python train.py --n_mels=64 --hop_length=160 --encoder_stem="single" --decoder_bias="none" --decoder_positions="rope" --decoder_cross_attention_every=1 --eps=1e-10 --batch_size=256 --final_lr_fraction=0.1 --warmup_steps=260
Rows from block 4 of the text decoder, named by matrix and row number. Each number is 128 + 32 x the weight over its row's rms, rounded and kept within 0 to 255. All counts start at 0. After the name is the row's rms in percent of the matrix's.
# v: cross-attention value (decoder.blocks.4.cross_attn.v.weight, 128x432), inputs 336-383
v.10 103 [120  75 105  98 148 196  77 155 122 143 139 100 110  96  94 142 167 146 100 101  82 129 137 161 140 150  86  78 110 115  99 162  26 127  81 123 138 133 171 152  83 173 109 107 156  99 145 131]
v.11 098 [112 144 131 128 154  96 160 162 145 155  54  88  78 172 184  91  46 154 123  98 165 184 141 129 148 189 213 203 119  60 155 126 131 120 171 160 104 165  71 106 119 138 107 135 149 127 126 128]
v.12 105 [167 133  94 149 166 140 109 176 119 131 153 111 158  62 140  85 109 106 119 153 135 111 161 170 132  88  97 140 156  97 106 193 130  62 124 110  87  82 134 138 106 156 122 169 167 156 119 116]
v.13 098 [151  84 135 113 100 165 193 145 122 143  89 161 119 178 170 160 103 202 123 104 140  82 165 165 135 135 219 113 161 157  98 118 121 127  71  91 149 182 138 125 117 120 134  97  87 158 150  79]
v.14 110 [125 127 122 142 206 124 138 140 132  89 105 103 107 133 144 102 196 167 162 187 144 171 162  99  81 104 189 184  85  55 124 144 131 122 198 111 103 141 103 128 159 139 117 132  90 166 105 149]
v.15 107 [129 120 139 116  80 112 133  67 123 157  82 192  91 158  92 197  82  86 171 107  99 106 115 120 127 107 163  81 180 144 138 122 119  62 100 105 139 102 134 109 131 162 134 138  84 120 161 185]
v.16 104 [148 144  77 110 167 143  98 138 157  94  69  99 164 148 115 156 147 108 129  95 150 152 123 135 144 219 122 109 194 160 109 149  74 110  71  89  66 153 152 131 103 116 106 114  97 158  95 132]
v.17 096 [148 138 167 134 146 117 130 134  92 118 158 204 114 167  64 154 150 155 119 142  71 105 105 196  62  79  96 149 121 156 207 159  94  82 126 105 133  85 175 112 111 157 130 133 145 105 158 125]
v.18 104 [132 108  91  69  96 145  80 117 146 120 104  97 124 166  84 133  95  31 100 176 101 129 115 189 170 157  75 116 108 148 110 103  99 114 152  99 113 142 147 116 120 108 166 151 207 144  70 222]
v.19 097 [ 96 143 111 117 154  79 122 155  84 126 133  95 129 107 148 153 130  87 133 199  85 152 122 151  87  81 194 117 117 103 115 134 142 210 116 131  85 143  82 112 171 109 160 116  86 108  98 124]
v.20 111 [100 171 108 113 131 137  79  83 147 121 115 153  96 157  82 163 107 123 116 189 141  75 102 141  64 134 126 168 105  57 140  82 122 146 109 158 109 120  91  91 132 147 125  99 116  98  78 136]
v.21 109 [103 146 133 150 148  78 177 116 112  85 124 106 134  83 174 111 157 172 118 166 152 104 115 116  66  74 220 203 114 109 224 122 148 148 133 110 129 145  78 127 185 115 110 156 129 117 108 137]
v.22 099 [125 195 191 112 126 151 170 120  93 160 122 115 153  11 124 136 120 111 120 150 160  85 140 103 155  63 155  90 180 184 142 146 189 163  29 170 132 171 176 115 125 120  71 150 106  78  96 124]
v.23 104 [149 109 122 143 111 119 176 146  94 126 118  68 107  83 154 155  99 142 114 119 205 104  99 116 124  86  58 170 138 108 151 139 123 145 175 114 120 148  61 126 139 143 125 155  73 145 150 118]
v.24 100 [140 103 108  89 109 231 144 121 159 199 111 156 147 139 169 127 105 131 158 124 103  87 164 154 151 153 212 154 106 118 156 138 169 146 124  83 144  88 117 105 167 105 101 113 167 150 108 152]
v.25 110 [ 96 146 140 132 157  63 152 104  99 158  75 109  90  94 113 133 166 149 168 155 182 179 112  46 119  78 154 117 140 159 166 110 145  87 153 139 134 171 125 134 132 143 134 134  21 109 138 181]
v.26 108 [124 143 164 139 139 143 120 137 154 142 158  80 132 111  57 155 172 110 120 123 148 156 100 126 162  81  65 142 101 124 150 126 170 153 149 171 167 166 121 106 137  97 130  93  99 155 166 166]
v.27 091 [134 166 151 152  91 111 142 106 113 153 159 176 132 127 109 109 121  63 135 125  95  69 169 122 134 164 156  48 131 131 109  67 149  85 100 176 143  77 153 119 118 121 116 140  93 112 101 161]
v.28 099 [122 107 128 142  91  99 160 138 114  97  91 135  79 175 164  88 100 210 111 130 198 140 140  45 136 146 141 101 121 115 136  59 128 102 194 138 122  89 111 136 144 110 136 153  73 148 129 150]
v.29 104 [111 100 106 134  99 152 155 156 129 142 180  99  92 135  98 156  92 170 121  99 140 150 120 141 126  74  76 119 115  94 117 155 126 135 166 142 132 112  67 113 140 129 107  99 225 165 151 112]
v.30 100 [134 152 146 123 143 104 170 134 124  63 119 136 130 157 164  61  77 161  72 143 176 115 149 124 142 126 208 181 136  81 146 144 145 141 175 151  97 107 108 123 185 100 121 172 226 153  86 108]
v.31 104 [ 99  92  60  95  90 181 111 168 150 185 107 133 157 139 155 112 117 120 154 109  61 174 173 147 161 185 178 112  93 105 124 125 142 143 149 101 124 100 105 144 145 122 138  81 133 133 136 146]
v.32 093 [ 76 131  96 184 107 218 182 139 111 112 113 161  96 138 176 122 117 158 164 149 120 119 136 129 159 132 122  93  98 159 184  68 141 152  90 136 149 161 122 121 123 116  66 126 141 132 117 131]
v.33 097 [189 147 178 100 115  14 163 147 138 156 126 115 163 118 108 152 150 168  94 141 151 136 113 142 109 100 176 109 111  44 119 139 153 125 181  95  92 154 151 142 148 149 133 108 152  92 114 160]
v.34 095 [100  85 159 158  49 122 170 151 116 100 187 106 138 134 142 177  85 102 102 126 167  81 118  97 161  73 142  98 179 107 177 175 120 128 170 164  93  88 121  84 174  72 197 135 112 111 135 177]
v.35 106 [179 121 136 113 151  92 138 150  92 138 168 107 208 101 169 211 171 137 103 130  62 169 151 101 148 139  83  91 143 131 154 176 116 147 115  91 139  84 206 119 135 126 147 121  87 101 144 160]
v.36 096 [125 116 154 136 135 115 156 147 197 100  94 120 149 152 171 159 126 174 131 179  71 201  62 108  79  86 153 187 164  98  75 139 148 142 133  77 129 132 157 131 141 150 139 105  88  96  92 181]
v.37 098 [148 146 119 154  67 164 188 156 115 112 129 147 172 138 177  85 113 121 127  84 178  82 110 155 171 124  95 151 144 144 196 190 117 117 142 117 150 145  48 117 119  40 186 108 122 188 113 134]
v.38 105 [141 125 101 157 118 190 175 137 117  83 124 102 105 170 100 153 122 152 161 136 166 105 107  91 188 106 136  91 129 126  97 136 172 146 148 123 105 192 125 120 121 114 135 137 128 139 151  63]
v.39 094 [ 80 171 126 144 154 121  76 129 128 147  46 147  95 169 132  59 128 141 152 166 142 132  69 128  72 121 116 143  69 140  70  26 147  87  64 108 176 188  68 148  78 167  78 159 149 158  69 127]
v.40 101 [ 71 161 132 152 105 104 181 169 167  86 101 155 123 158 210  97  98 121 118 110 212 131  90 135  86 111 153 124 124 106 121 121 141  85 138 147 147 140  76 134 127  84  95  94 140 129 103 166]
v.41 100 [128  71  82 124 119 254 116 163 106  79 165 110 155  99 168 173 117 117 122 104  69 161 190  99 216 176 132  77 151 128 172 144  79 148 136  99 144 130 166 114 134  95 118 118  87 115 170 117]
v.42 095 [146 111  92 133  62 183  94 127 176  97 142 105 136 113 166 177 118 168 189 156  99 149  82  66 152  78 136 156 186 121  95 133 137 146 111  62 136 194 178  85 120 154  99 118  60 108 135 123]
v.43 095 [143 131  66 136 138 225 209 144 113  83  99 127  97 124 101 115 164 162 105  99 101 131 156 174 159 164 163 161 107 157 145 192 132 140 186 108 131 110  89 146 132 138 208 133  88 144 118  64]
v.44 090 [206 163 150 130 158  91 143 134  99 144 178 104 168 110  92 139 173  73  95 101 120 131 170 159 163 155  94 114 122 112 159 218 134 120 197 147 106  87 153 150 135 115 188 141 167 111 165  58]
v.45 096 [172 126  80 149  39 199 168 111 116  80 179 147 139  75 139 154  88 106 144  69 133  41 169 133 168 132 101 118 171 142 209 168 111 107 140 131 130 104  91  85 143 115 113 114 115 160 110  76]
v.46 103 [153 154 149 139 170  85 154 150  51 175 125 153 142 138 124  92 170 127  88 116 103  99 144 158 148 168  67 122  26 160 164 159 148 120 120 163 177 107  96 138  96 107 147 134 151 153  81 132]
v.47 099 [115 214 105 146 163 119 160 130  66 119 173 114 157 142 122 118 223 119 162 118 156 184 177 147 165 124  47  93 166 146 127 146 153 128 154 171 116  77 148 147  75 132 161 171 108 125 127  56]
v.48 106 [109 121  81 126 122 168 143 113  88 142 162 124 137 104 142 132 116  94 137  67 123 102 186 163 149 163  99  66 151 196 187 139  61 135 110 155  99  62 111 105 151  90 128 123 121 153 159 118]
v.49 105 [ 83 128 142 125 134  77 113 114 101 127 140 165 105 101  91  77 133  94 104 122 166 108 194 184 100 166 141 119 132 148 175 127  93  97 159 181 122  49  97 137 137 125 160 159 187 143 100 177]
v.50 104 [178 143 155 111 181  68 168 164  72 152 158 138 169 145 129 154 146 118  49 120  67 145 129  97 134 130  73 124  51  97 163 184 141 141 159 124 161  84 135 138 182 108 156 114 102 110 132 126]
v.51 101 [104 172  87 116 124 104 156 122 105 166 109 120 169 126  94 113 149 156 130 107 148 147 111 211 156 129 129 102 138 161 181 145 116 144 139 144  93 121 159 166 101 139 177 134 160 137 173 126]
v.52 099 [113 114 127 114  68 137 139 165 113 160  93 168 119 147 168  65  93 148  74 135 121  64  87 154 154 148 130 178 104 159 165 130  89 112 128 103 180 168  66 109 120  88 172 122 134 178  84 215]
v.53 105 [ 84 134  93 158 100 206 135 112 160  95 123 154  64 121 167  94  97 137 203  98 174 111 139 130 102 122 130  98 166 149 104  46 120 109  90 136 146 156  78  96  81 128  73 123 116 149  90 124]
v.54 094 [120 142 162 135 177  90  75  85 133 122 137 141 101 141  65  96 156  56 106  93  46 120 155 101 115 136 127 181 138 126 166 155 133 141 164 166 163  87 132 138 178 127 139 125 158 126 120  86]
v.55 098 [160 124 168  54 150  16 166 171 137 170 166 127 166 104 134 152 143 159  72  89 216 151 137 145  99 124 153 133  84  76 108 192 127 125 179 153 103  80 119 157 150 104 176  98 126 122 150 183]
v.56 093 [153 118 177  98 147  10 127 138  87 193 127 117 148 173 137 140 155 115 129 109 221 116  79 124  99 118 144 103  98 116 149 140 152 153 152 161 101  72 102 143 158 104 150 113 154 118 143 180]
v.57 100 [ 98 103 149 147 170 135  99 109  62 168 130  91 124 162  79  84 154 146  99 151  71 128 116 150 185 125 119 107  95 215 136 127 118 170 103 148 123 145 151 127 112 126 191 185 132 163 136 149]
v.58 092 [131 126  56  99  81 213  68 116 142 117 105 109 120  83 148 134  85 101 190 110  67  99 144 169 162 167 117 136 195 175 129 103  68 115  75  49 123 175 153 106  98 153  82 145 134 157 109 105]
v.59 100 [173 128 100 124  87 126 133 136  84 126 151 117 174 101 129 187 130 124 166 125  38 103 155 121 175 158  80  77 168 140 198 147  99 153 140  52 114 135 209 106 112 164 155 132 118 111 110 163]
v.60 091 [135 145  98 175 108 199 152 114 100  86 126 142  91 131 140 162 131 157 180 157  83 105 129  98 181 140  97  70 101 153 168  95 162 144 124  93 159 161 135  95 131 155  80 133 112 109  92 118]
v.61 090 [127 117 121  69 105 139  93 164 133 111  84 112 134 106 129  67 104 107  38 156 118  95 110 153 162  97 201 153 143  64  90 122  75  85 127  81 130 181 112 120 120 103 129 134 114 136  99 120]
v.62 100 [122  97 151 116 154  65 103  95  65 163 104 138 153 140  99 101 150 110  73 162  70 108 141 139 136 176 103 145 124 155 161 147 106 136  96 127 133  64 151 130 145 130 167 162 174 153  94 178]
v.63 098 [202 112 150 109 118  78 167 145 104 145 173  91 180 115  90 184 170 166  96 114  74 157 131 113 161 138 114 131 101 112 189 231 169 224 169  89  92 104 198 129 178 134 169 136  89  96 162 114]
v.64 104 [ 47 133  72 127 111 128 110 149 129 129  79 114  73 158 112 107 178  77  71 171  61 138  78 153 112  92 123  32 114 124  94  67 129 150 185  80 119 124 147 125 166 153 140 122 179 144 138 130]
v.65 103 [ 90 180 141 102 169 139 126  85 168 135 139 128 132 161 103 119 204  29 100 190 105 158 124 149 149 162  76  95 131  92 142 103 165 112 201  88 169 175 113 122 135 151 110 149 255 165  71 105]
v.66 110 [113 131 108 145  99 136  84 105  92 149 161 113 169 164 151 127 164 149 137 140 119 119 130 114 129 175  75 143 131 158 157 138 105  98  76 119  79 160 181  87 111  93 133 149 117  87 103  98]
v.67 108 [136 137  97 165 216 122 159 141 130 116 212 141 154 103 134 108 161  68 142  71 140  94 123  52  36 103  89 214 162 146  95 112  96 122  93  96 132 117 119 124 173 104 154 141  78  88 123 115]
v.68 104 [142  99 203 134 154 129 117 183  80 124 106 129 110 108  85 106 146 167 121 124 134 131 110  73 123  50 178  78 143 166  82 153 135 133  79 140  90 127  94 121 120 107 157 128  58  98 165 135]
v.69 102 [134 152 146 132  75 178 120 189  69 105  92 124  88 104 110 124 170 111 120 124 109 130 126 185 168 112 121 129 164 136 141 157 181 121 149 150 115 147 172 131 141 169 143 119 124 127 112 133]
v.70 097 [138 134 145  97 203  72 150 107 120  58 125 169 126 108  73 141 143 103 143  79 116 122  96 144 120 152 108 120 155 213 104 165 175 164 158 129 129 131 162 152 134 132 117 129 149 124 119  64]
v.71 108 [148 148 131 147  81 131 171 124 109 140 185  90 160 112 160 142  65  81 117 151 142  97 156 138  61 100 115 114 166 115 137 113 121 102  82 129 155 130  58 115 138  93  58  76  71  86  92 137]
v.72 098 [ 79 114 159 102  74 135  69 163 158 123 143 161  63 149 101  66 119 112 127 119 120 154 126  94 158 161 167 160 119 119  91 134 183  90 198 140 115 108  87 149 138 118  71  99 208 125 100 110]
v.73 103 [ 98 128  66 126  91 106 144 148 127 149 126 168  88 147 132 125  75 124 133 136 129 190 123 144 144 185 192 116 158 124 176 101  91 162 162  63 113 100 112 164 146 150 156  92 228 113 120 173]
v.74 105 [ 85 106 129 157 187 133  55 120 188  88 162 148 132 147 150  67 123 108 145 111 158 166 148 135 122 102 134 219  70  71 133 146 158 123 196 130 119  88 123 152 129  70 137 126 142 162 100 161]